{
  "horizontal_flip": true,
  "num_classes": 12,
  "parallel_block": false,
  "label_smoothing": 0.05,
  "optimizer": "soap",
  "adamw_lr_other_params": 0.0018,
  "max_grad_norm": 3.0,
  "l1_shrink": 0.003
}
Rows from block 7 of a small image classifier, named by matrix and row number. Rows with one number belong to one neuron. Each number is 50 + 10 x the weight over its row's rms, rounded and kept within 0 to 99. All counts start at 0.
After each neuron's rows are labels from the 100 images, of 14976, where the neuron reaches its highest value: "peak on" is the class under the peak; "colour at peak" is the nearest of a few named colours to the mean colour under the peak. Only what is clearly more common there than usual is listed. The data: drawings of small networks of dots and links. In brackets: how many of the 100.
# fc1: MLP up (model.blocks.7.mlp.fc1.weight, 1152x192), inputs 64-127
# fc2: MLP down (model.blocks.7.mlp.fc2.weight, 192x1152, transposed), outputs 64-127

fc1.380:25 49 43 50 52 51 49 51 50 58 62 39 55 47 43 44 49 55 55 38 44 43 55 53 64 54 56 48 32 51 65 58 50 57 40 67 62 45 51 38 38 52 33 50 51 51 38 32 45 57 64 34 34 55 70 39 49 48 52 58 60 49 42 41
fc2.380:52 33 68 53 47 52 44 57 48 48 66 62 55 48 46 55 48 59 68 48 49 22 51 50 66 51 50 31 48 66 58 44 51 53 51 47 45 49 54 50 64 54 49 67 50 53 45 50 55 69 49 50 51 45 50 45 50 35 46 43 59 50 48 43
peak on: dot (98)
colour at peak: brown (100)

fc1.663:80 35 47 37 49 44 52 49 54 50 28 47 46 56 55 48 41 48 53 48 26 42 30 34 39 51 72 62 46 58 50 47 56 44 35 53 48 48 26 49 57 67 53 60 53 75 64 41 40 48 59 49 49 50 44 68 50 43 40 49 38 45 67 59
fc2.663:47 67 44 54 50 45 53 54 49 53 65 55 50 35 63 52 50 56 62 48 48 57 52 49 25 60 50 60 46 49 49 51 48 48 52 61 46 50 54 47 12 36 52 43 58 51 55 45 48 36 44 50 27 53 18 52 51 48 50 45 58 49 47 54
peak on: link (87)
colour at peak: grey (95)

fc1.738:65 51 53 39 50 46 63 79 33 48 55 45 51 33 78 47 51 52 55 40 59 43 44 60 54 46 34 65 49 46 44 51 46 43 53 36 47 41 55 48 42 51 45 70 51 45 59 55 35 71 52 57 46 41 44 50 38 50 50 67 60 51 50 41
fc2.738:49 73 48 51 50 55 50 44 46 45 53 50 50 17 74 44 50 59 50 49 55 74 45 47 52 57 45 62 49 47 54 45 54 49 52 49 49 53 61 46 16 37 53 47 56 50 50 50 50 46 45 54 40 52 37 47 45 50 48 61 49 50 55 32
peak on: dot (62)
colour at peak: grey (94)

fc1.391:30 48 45 50 55 60 42 49 48 43 51 50 50 47 39 48 49 63 50 63 57 50 61 46 49 67 34 90 50 37 63 52 56 36 46 49 64 40 52 46 57 52 49 34 48 49 44 51 70 81 51 75 49 53 55 39 79 41 54 45 54 53 53 63
fc2.391:49 48 51 51 54 45 46 46 55 50 35 64 50 50 46 49 49 47 49 46 50 51 50 49 41 45 47 99 48 53 46 53 44 57 51 47 42 51 51 40 49 57 55 06 46 52 48 50 51 70 49 47 52 45 49 47 63 19 50 44 49 50 50 57
peak on: link (63)
colour at peak: grey (63)

fc1.326:51 61 45 53 45 47 53 46 44 60 48 51 51 61 49 50 44 29 57 54 34 64 45 50 60 48 44 62 44 58 35 68 48 67 71 51 47 40 28 47 53 51 54 44 44 54 63 38 49 36 40 50 35 52 58 51 36 52 51 46 60 51 22 48
fc2.326:50 52 59 48 50 62 54 47 50 50 64 42 56 40 32 47 51 49 51 51 45 49 52 35 69 50 49 76 50 43 49 64 49 48 49 50 47 54 57 63 63 54 54 16 57 46 48 50 45 26 44 57 50 50 50 37 50 30 47 37 31 42 29 51
peak on: link (28)
colour at peak: grey (100)

fc1.241:50 64 41 42 47 50 53 53 55 57 54 42 54 67 48 40 44 37 45 55 33 53 51 37 61 50 49 72 36 57 54 58 52 82 56 63 50 40 44 49 44 50 52 49 49 67 73 46 37 40 58 49 44 52 56 44 39 60 40 50 55 50 11 55
fc2.241:52 56 50 57 50 51 50 32 50 49 56 41 48 43 49 51 51 45 66 51 50 58 55 49 61 61 52 75 44 54 48 65 42 47 54 50 44 65 58 41 49 53 50 12 51 46 49 50 50 31 49 41 49 38 55 39 57 25 48 56 50 50 25 53
peak on: link (44)
colour at peak: grey (96)

fc1.427:51 31 45 50 58 50 51 40 64 48 50 50 51 60 47 50 34 68 40 51 31 35 43 45 53 48 54 70 54 46 55 45 61 53 61 50 43 43 28 53 50 54 50 66 48 73 76 55 54 53 64 48 47 40 45 70 38 46 53 25 47 48 61 51
fc2.427:57 63 36 51 50 50 56 49 45 47 53 69 51 49 51 47 49 53 56 50 47 48 46 46 25 49 44 48 42 54 56 56 67 51 44 52 48 54 50 51 45 31 54 52 65 48 52 50 53 47 43 47 33 46 29 54 54 57 47 50 38 50 65 45
peak on: link (25)
colour at peak: grey (100)

fc1.323:46 33 56 51 47 51 46 45 61 51 39 34 55 53 46 44 32 64 37 51 36 50 49 35 49 53 61 57 32 60 40 45 51 55 58 61 60 49 37 55 48 57 43 59 46 79 63 49 60 51 68 59 43 49 44 66 52 69 52 34 50 52 60 49
fc2.323:58 68 40 52 44 45 44 50 50 52 62 58 50 59 44 52 50 44 57 44 46 30 52 44 24 49 53 47 46 49 51 57 52 52 53 48 50 52 47 56 44 26 54 49 56 42 58 48 52 44 39 57 37 47 32 50 50 33 45 52 47 49 54 50
peak on: link (27)
colour at peak: grey (93)